{
  "color_jitter": 0.1,
  "encoder_inner_norm": false,
  "encoder_num_experts": 8,
  "encoder_moe_every": 1,
  "encoder_conv_stem": true,
  "encoder_width": 128,
  "decoder_activation": "silu",
  "decoder_upsampling": "nearest_conv",
  "max_steps": 6300,
  "lr_schedule": "step",
  "warmup_steps": 310
}
Rows from block 2 of the decoder of a small segmentation model, named by matrix and row number. Rows with one number belong to one channel. Each number is 128 + 24 x the weight over its row's rms, rounded and kept within 0 to 255. All counts start at 0. Numbers have three digits each. After the name is the row's rms in percent of the matrix's.
After each channel's rows are labels from the 100 images, of 14976, where the channel reaches its highest value: "top examples" is what is common among them. Only what is clearly more common there than usual is listed. The data: numbers of one to four digits printed on busy colour backdrops. In brackets: how many of the 100, against the usual share in percent.
# convs0: first 3x3 conv (decoder.mid.2.convs.0.weight, 192x192x3x3, each kernel summed), inputs 0-191
# convs1: second 3x3 conv (decoder.mid.2.convs.1.weight, 192x192x3x3, transposed, each kernel summed), outputs 0-191

convs0.28 095:095102110095082173123129144084124118094131118118122150130107122157129113142131125149085086155112124105121110149144080126088100124103140148100127088097112133137126125135154152121104069116110147094138112116177124093094115126126148139110124144151134141137141127170118098119083122120106138073154072106147157100169145136153147140139100160121096153169153123161128112134122058126130142116129152138120114150128182128132138137136147152148142117115095146120091148081141150129124067125100105154105163152146134133140133140122076157095149143151129128118155135113132116091083118112117085167
convs1.28 104:087137105166166108149106112176138131163122121137115089118114128090109117156111107158134074140125112145138113125131136100144154101131129111155130153179167105131171138100093117107120163134131149127171109134117098132120118122110094107116098153111139124119121149143105117083100164158079118163102172139082120167146123155122143143117168129114123129157131108094156095159124120152115131109126114108145115113144102135080163118112125115104072138131178142110160142110101143114164126122146144090128098149128108131113144096095118139152134094169124082084111137174109132154149129152070102152
top examples: length: two (58 vs 25.2); last digit: 0 (25 vs 9.9)

convs0.128 167:143122123095128117138129149162125148158148120138151127110126140133171184107154155099136125118124170159164110118146193111101098134154110145122130191139127098120114153140153138115126170126145115160116117101114117155136107145116122098144135165106113132186115127138108119129175107117134117148133160101146078153125112100136131139136131103060129205086119118132104138164120156137117140129165118130131142141111114099119089146126131090120123111140135116121128191136103121151139121095159131114113125092152121086151078150178129097161137120113086100139114140149134081098162126155095153115
convs1.128 184:088145115130156131136140143106114125117104132150107074131118141120092095155097120191141134129121075091107148118097081118136157136115161085146132078120115130114164096138105105116110119133106141118148172151118133116103131145148147141080141146109133135094112135141149083134091156111142141131113081172105169074124139133108131097128080118127121099117119165090144133103152121111105113150118140115156124119139079109122148154151149133146163134098083149082119111140186139127136155148066156142170131143117115157107128136118138159114131095148145134131123154103117131184136134105110087140
top examples: length: two (69 vs 25.2); white ink (25 vs 8.4); first digit: 9 (25 vs 9.7)

convs0.93 123:115148123136062156112133140094097152116120145120164126166116128136109164136113143159110140116127115112125150143169104155127110160115105125114124090151091152139144070156114141148115058120146132096142146117132138171107151123128067115120111130067136165155102155148102127136127150097165172125121155127090101117169150178112174127145107130131093114132134143111169117143168153122170132112110127108157085116124109107106145108124146112087138118139119148144105133095171156109110144128078127152105094113083097111110126133115116101107124127125124116166092103128115124124089146109154110100
convs1.93 125:109171136157114129127137172142147127165146102126166098138145121130154116134106139129140133143155075188124159179125139114159175115123151135148124136135125116120157118112152116149135137123149127112113134125130129120119102104095118125129139105173167145090127145123099134172154128175143122107103116101133150151156125103134086133118133074155160118137088109155102113151143114181089138112139165113138138162137146129151139129143146143196122106146138104177163108131156084141108145073204156146091161135111112128134124120127110131118186127129106154127132131152160163131166087117132141152
top examples: length: four (51 vs 25.2); white ink (26 vs 8.4); yellow ink (25 vs 8.4)

convs0.106 119:085146159144134099150128150138110169111134147098115115100133148161083085126127097094092129103154076140099098099126157113140133105091109110098056133065152149159158124194127090090117123094104123106129135158144109099130104097112136123118144157106145119144159104151152125133116136086113157158153111138140114115132161131146117130106137172100107129138142088133159183105133152114085152108135110151134168095125086120144125177138144121136141103102155134139136128107124108155103084126112116165142132109116132094173113121131135086118127124093113113116152112126133114091125140116111132103
convs1.106 135:166131113140095127124142125123110117153118151133122161148125095115142161120132181119186176137111141143123148096074143109098177181091110083122139133113122165111124142108105139159140130144148136153098110070108170184139107130107161087117127123199144151079153160111124120094145109124117109102136106117095120102113092123077065110146150123143115122121155186110133120140123123113121156124108120104134108137143131139107115114113105125147113123112087157140091139159158137130138174140080157127113112129115103147135108117143096127145101129131157116131102160122120157144115134116141095107
top examples: length: three (50 vs 25)

convs0.172 086:100155137121115121168169150110131107101115153149129110133149145148149131098131138119084162104159139184120124131080132102106087148070111139106099077093112114099109126150118129105126105142130120100129159152113124137108122151142113118135138150106123123124115119103131133115103130121128174148128104106065174083127115162110172135118099123082065119154093115141143135135153109106147124113102104109135123098149069127099144129099095149128143173123142093152088102098185113133125156127153138136101126134118128108162102142101147117115127117119066084147151121115096113120080136125095124129
convs1.172 087:147118128112136111138174126116069110158092130099124136137125133113105131149155157129158128142169148115078122123130164108117138162125137149129147105170127199134138132144086137153153125162150094131101110141107139191125091078148165155156094076181108127108153155105110093125126103111118142118112143144150125166117116121097120123127143141125144175117139153130148151094109121115117113150125120142112082149153129149154138116141133122160126121130088110172158127139079151153096111162098121095137132157112108116118144131119127122124129130102115186181121150117117184128134107131184142094
top examples: length: four (61 vs 25.2); white ink (39 vs 8.4)

convs0.140 097:098125133149119164138124107172122088107125124115102167122106126146141134111126123145113133119107112144117131102122134152154128125076126151159098126086146114146120090145111122144120111113086120157137150133099128147125146144084159154130147208056131072098156133121125119124143089152113135125098120124102134147131086155064108133104115152112108126106176138144138147118130145113114103138085106129053127114113107145095117157144123122152083117155170105099127115141110118107092117156143103135177144130071118131111099126101154150108126122132107122108095112121176140155098121093157101121
convs1.140 100:169107119094119122100165148111120171125157140104153131103149106131096110129150137106158151076128157108142112115133126127119109119130148154127123094122094137118141134133159150095117111150174122110121137066150123151167093131089088101145145091154142112166132098115141139158060139115120120105144078144129098111130085105118125112113123111144127131154120165125141127068111144113158121125177122135165100102157184098135181108116118146161181111119129118128141143103124166139112112099142109153130119155142111130151135165111124124151130143088086144128137065135112107111148144167123140089
top examples: length: two (62 vs 25.2); red ink (32 vs 8.4); last digit: 3 (25 vs 10)

convs0.161 095:106111158120152129123127146117169110080107162116139133133146127132113106149103127134146132095120107128103135099044135114133162104092107100131118117127131136082108091132164129144076092098122134067134123102123123101142125150113106120153148112128107110139115158160165147185100118128105109077140087125120112112163159108122118160126110135131100167135078132107119106149131163126154150146116112125116132141133104137137142150125157144073152134184130166149128143116148199126126117160139144137166122133098109151114088151168105121164093107149112101143150144117093081149129125114123121096
convs1.161 097:129146100160109127140113095153129100135110123144161187125103151126135161098167168122132128115136116138148097113195158143134077136151129085120147123157162162143121142131104133124145159124152093155117131117089109184102151107141137125147142139152126138107145157115126149127140137132132124149125128098074139138093129122125164102153144115127151163120162106165094120105138152126147103088099108139128095114129131122113082119142080110098088163127137088149124166130152071093144127117150120092112115120134140125134143063132148151132139139106129171120130123098080177157155103175110134163
top examples: length: four (53 vs 25.2)

convs0.76 092:142090146076118162131121151095109153106142176132084124151110111144117111103103151128164127120113114091118151114055127130089140114076143151093104099113095133107118190132134149135103115133115124099157087129142133105114119136096127135116145123117114166138117129110111108142102125133103128095167058132108078144175158128159129141115120175089134173114132139124148129125129118128177133137110073144119105116118121137132147129085152105133119097150148127139168136066140145122139143164127121112170163100084126139149121130133096125159137128151090094111128118123113093135115149103106104152
convs1.76 089:164119094131172124142142125100153148114130159141139128090101122146105151144131126108120121117124101108134109107151143124109137094137116101171148106119176156101131122113136135094117100140100076135150126107095132170119178112132128132102156140154125097109132149159113079130099143134109113101121144144121171120100172153105169069138147156100122126099130139124139126126083120134154116147121179145119119148157141129113049140174119163056115189106092127095118108171122131104157134133119121129144117135122134161122153114148149115090136060142105143140126128134169116121131143162121107131
top examples: on a plate (99 vs 40.3)

convs0.53 127:146123116084147137113154139091138186098143109144109115130134140127118130156121079107114122115123117119121118127067136122153110139184140111127163159156130117166109127120125126143092100146149103112098161167162138146147129163139106142150123132128143136131113127107075100124133144133142115117126144126157101131165156150139138111196158139138093141104096151089120119130145120122135131124133135093142102077134075093108089116071127109115172165142110133129125189136111151141135107139131139116076108103112118123084156167155090118109086163126099117077127138156118103125156129151147107174
convs1.53 135:139127140160110098162121129107115105151112094151139113095110105125136152147125172151114123134114111164159131124138125099123090136106146126128115095112162140105147169095148116107112119120143145123132129098101136101119129137107090112133141126092141086141112120120093117120094131162110112048093125134111118140121080144107127153093139137100179148140150140128146107097145122166098138173117158160098118123142113127108126107163107135169100110089134158149118128139130113113173118100143119152169142187152114124092131065111149140103149116128141066123145114168109154110049145091119122133
top examples: length: two (68 vs 25.2)

convs0.119 124:138115108117102113092126114096138163202126100116140172130091130120176177141128126132126156108127176090147135132131104176103072135153111146126101135129128149141096153152152148102128145148142164169100099109118137147132104136119084128155123143147123154139083136095060090126145140138120127091130121108151097130131136094145142112153098113095103173114148146116150060144119127147120126134104102097143129140127072123139115092078145075131125127128098161134122174142123131131127146124099139097088110135103129163096144150160121126127147160128117114103113148115118089125091142135138124131
convs1.119 121:149142131141159107139146140141117149095133130141156136149126152147107115142089157138115166126122081183112158123141115091108114167070167092160176125144136140126118135111148113116143139144196126139134164141127161157130150136111110138110137135120138116113176089141137170081148118128101139144114135121071106085135101146084103123114137162133141106105145164126166128140166116132077146104150123189145119101166068145098152157166111116150112123093124153134138139128167116124110102104148138151141137092159134164121106147112131137116124124120129102146177144162122143135138125116154080148
top examples: length: two (56 vs 25.2)

convs0.96 142:144130070117119107112128108103118105133145141102107175141110112101177119135149118131169142119117169088128118117102141120109150129167145131168128177140112145114115175125093141150130121139096148091146127127103184143134167123102139138146119106177135165127107156083095110128144179172106146143075134117108109153106108138085109119108125150155132142130127145153129121167141108123110146119142077135148056140114113148116108116103142150105125126133081096141178181131098150103132174136135153144112106129155117139126147115126117088114135142110171120135108121158150166117187123119135125136
convs1.96 108:085106154130156131166124152113140091116114126157122131128119154136110146141106100146131123131129119164156155148170089123122115163089117093087083143095133075136142089108145120108092104123153126153103139101166088106130167128128098110119110163107117098107128106140129113110140070059171135127126108129166112129142104115122091144143080098112141125132157130135138153078082119149118109124117161133136159127132134126138134112116084101151125125109144180090079125115137161111155110110120111148097107138137131130152110119145099138125154119109146150125183174090109104101089146084135110128
top examples: length: two (75 vs 25.2); the digit 0 (52 vs 22.6); last digit: 0 (36 vs 9.9)

convs0.64 124:103130121125135145129098152120110134106120138153090115104159127156109027120079098104082151128135101186128151144147154141134151107100099115106104087082141117180154103120121104151116113143148115120130119132123120093152133092113139136100111134145077120143179119148163131121100095100155176157119093119120152117130120098142119098161098140117110104137112134156139129111145136118130156142163164157145174121126100171157151145167093153145159120107139120143076151097111095130114118122141126148102132099140135120146127131137163117152135119125181163133159114136147095134114107127119161114
convs1.64 137:139137149120142120145166124129156129111167083091129154145100153120116166152107139169116125146128085130109122107118134112140122170066149108161108136159118115132134147126140140110130120115140142149062148121097117135130102160125073107108129120088167150127093129115108119061129163113111139101105142124067091117094115134099138074107142127123110148110136160107135120134160140136087168106128106105158114130159086109101137116105143088094112137114123176128133119154120136124150147132114142123147128127124094143092160131097073113081135125127118078081130175158095130130109088132123113121
top examples: length: three (58 vs 25)

convs0.120 092:113137125161138149104130102115129123144101155102125103142115138143105177102102125130076108130136134116089151099077139107158113114125095132115114101100123105123105128155133156110125143061099157093138108128108139076140156156126093147171111120104132140162108157105087121148093132132126114149130120167098102136145151161148163146129161146055114130136126152120126123121145147158123178112124121126119139120138070149144116129057135110108092133142093138155112134129158117104090160129136142151099119103128134139115123118173082120113098095107121086107117125095097092113123115165105108177
convs1.120 094:111112127140176120098146153142100141140112098129120143115127179110154146150125156119120089120120104169164136138122152172159172149140160132150139185150149117100133146132125086130155174079103143116131141108127118136096145110133154128133106127110165171095149115137177114164119143141125128117111133120141156088128126106107107132122100110126134131118144104134097138169166089121098173126181111169132113171167159139132126155187146122136137096173125093096161101122126138111140088104118130095157176146150137129127182128087117096112114145126142130158152154128118129171152095124140150141
top examples: on a plate (87 vs 40.3); white ink (26 vs 8.4)

convs0.15 094:134120107104079125111118113095115112120090140153157133118076110135108128130077198121079150092130145126110121130112165126104091189107097130125103112120145140129126098169122136139111097187108134125100129118124113097120137124109087137134123132086109133108155154104096089132100114140118136123104107066100123136126165151115141121152142155089131130125129130157160144122131132125148106157144107100123102124129152123137043096118133111131134159158136117122079160046164126124119104129155138127106113130100125118092127098164140111149118107142134077122124142140167109118109152127133138110
convs1.15 081:111165141128128116145116115072108170141163120118140091127098117090117124147112115122099119137130113129129097114116126104137101139167181161114135118109154149112096135105113118124126128144099121120125131132117163140092164093149128107085120150096113163138093104095134146101109169148131149104143139126113143139143100125150145126134104158158103151096138099096129122131142137121142123147124159103122127135141114088110162156151180113102117124143126151050141130122179107096156143111051138074165104125187142120114147086106133125136163140110121169062133108150110146145178142120125123128
top examples: length: four (54 vs 25.2); white ink (33 vs 8.4); yellow ink (28 vs 8.4)

convs0.145 125:090142141135148140105079142083133111107099132128141105090129109165145078145160162123109134147115164120132159127158067147120131119089131142087079078091118129146139140116116130124127131130096118112126109127144157088115136112106134124116114122141097092135171114139137132146113157126123142118111100114135196135183133130156142120130119182145120090137144109131161085093129104099141135128120147148131125127093159178144094123137112170151130103127094133158157158099159112146115118126119108158099135162144122071137132111141132127176128089142193167134126112095141134134088124100119118094
convs1.145 156:097131106138124093127148116150117088111129131113149121143118143151075148129090092138103071105110112139104100134110148121144082127140134134140104161157138104116152132122140124092092138129118094113145114158113139102117149151120072116154131160107112137154099131108085145128102124133117118101123167116112087130129143113117166185133125094117133143143175095143085113160167142162135109108141107156127109095142098125122147099116114111121090100126181162096151131086121116125139089110170134124138098138116109124087132122120120136096137123122114053071170111183123121130115136134092126180
top examples: length: two (66 vs 25.2)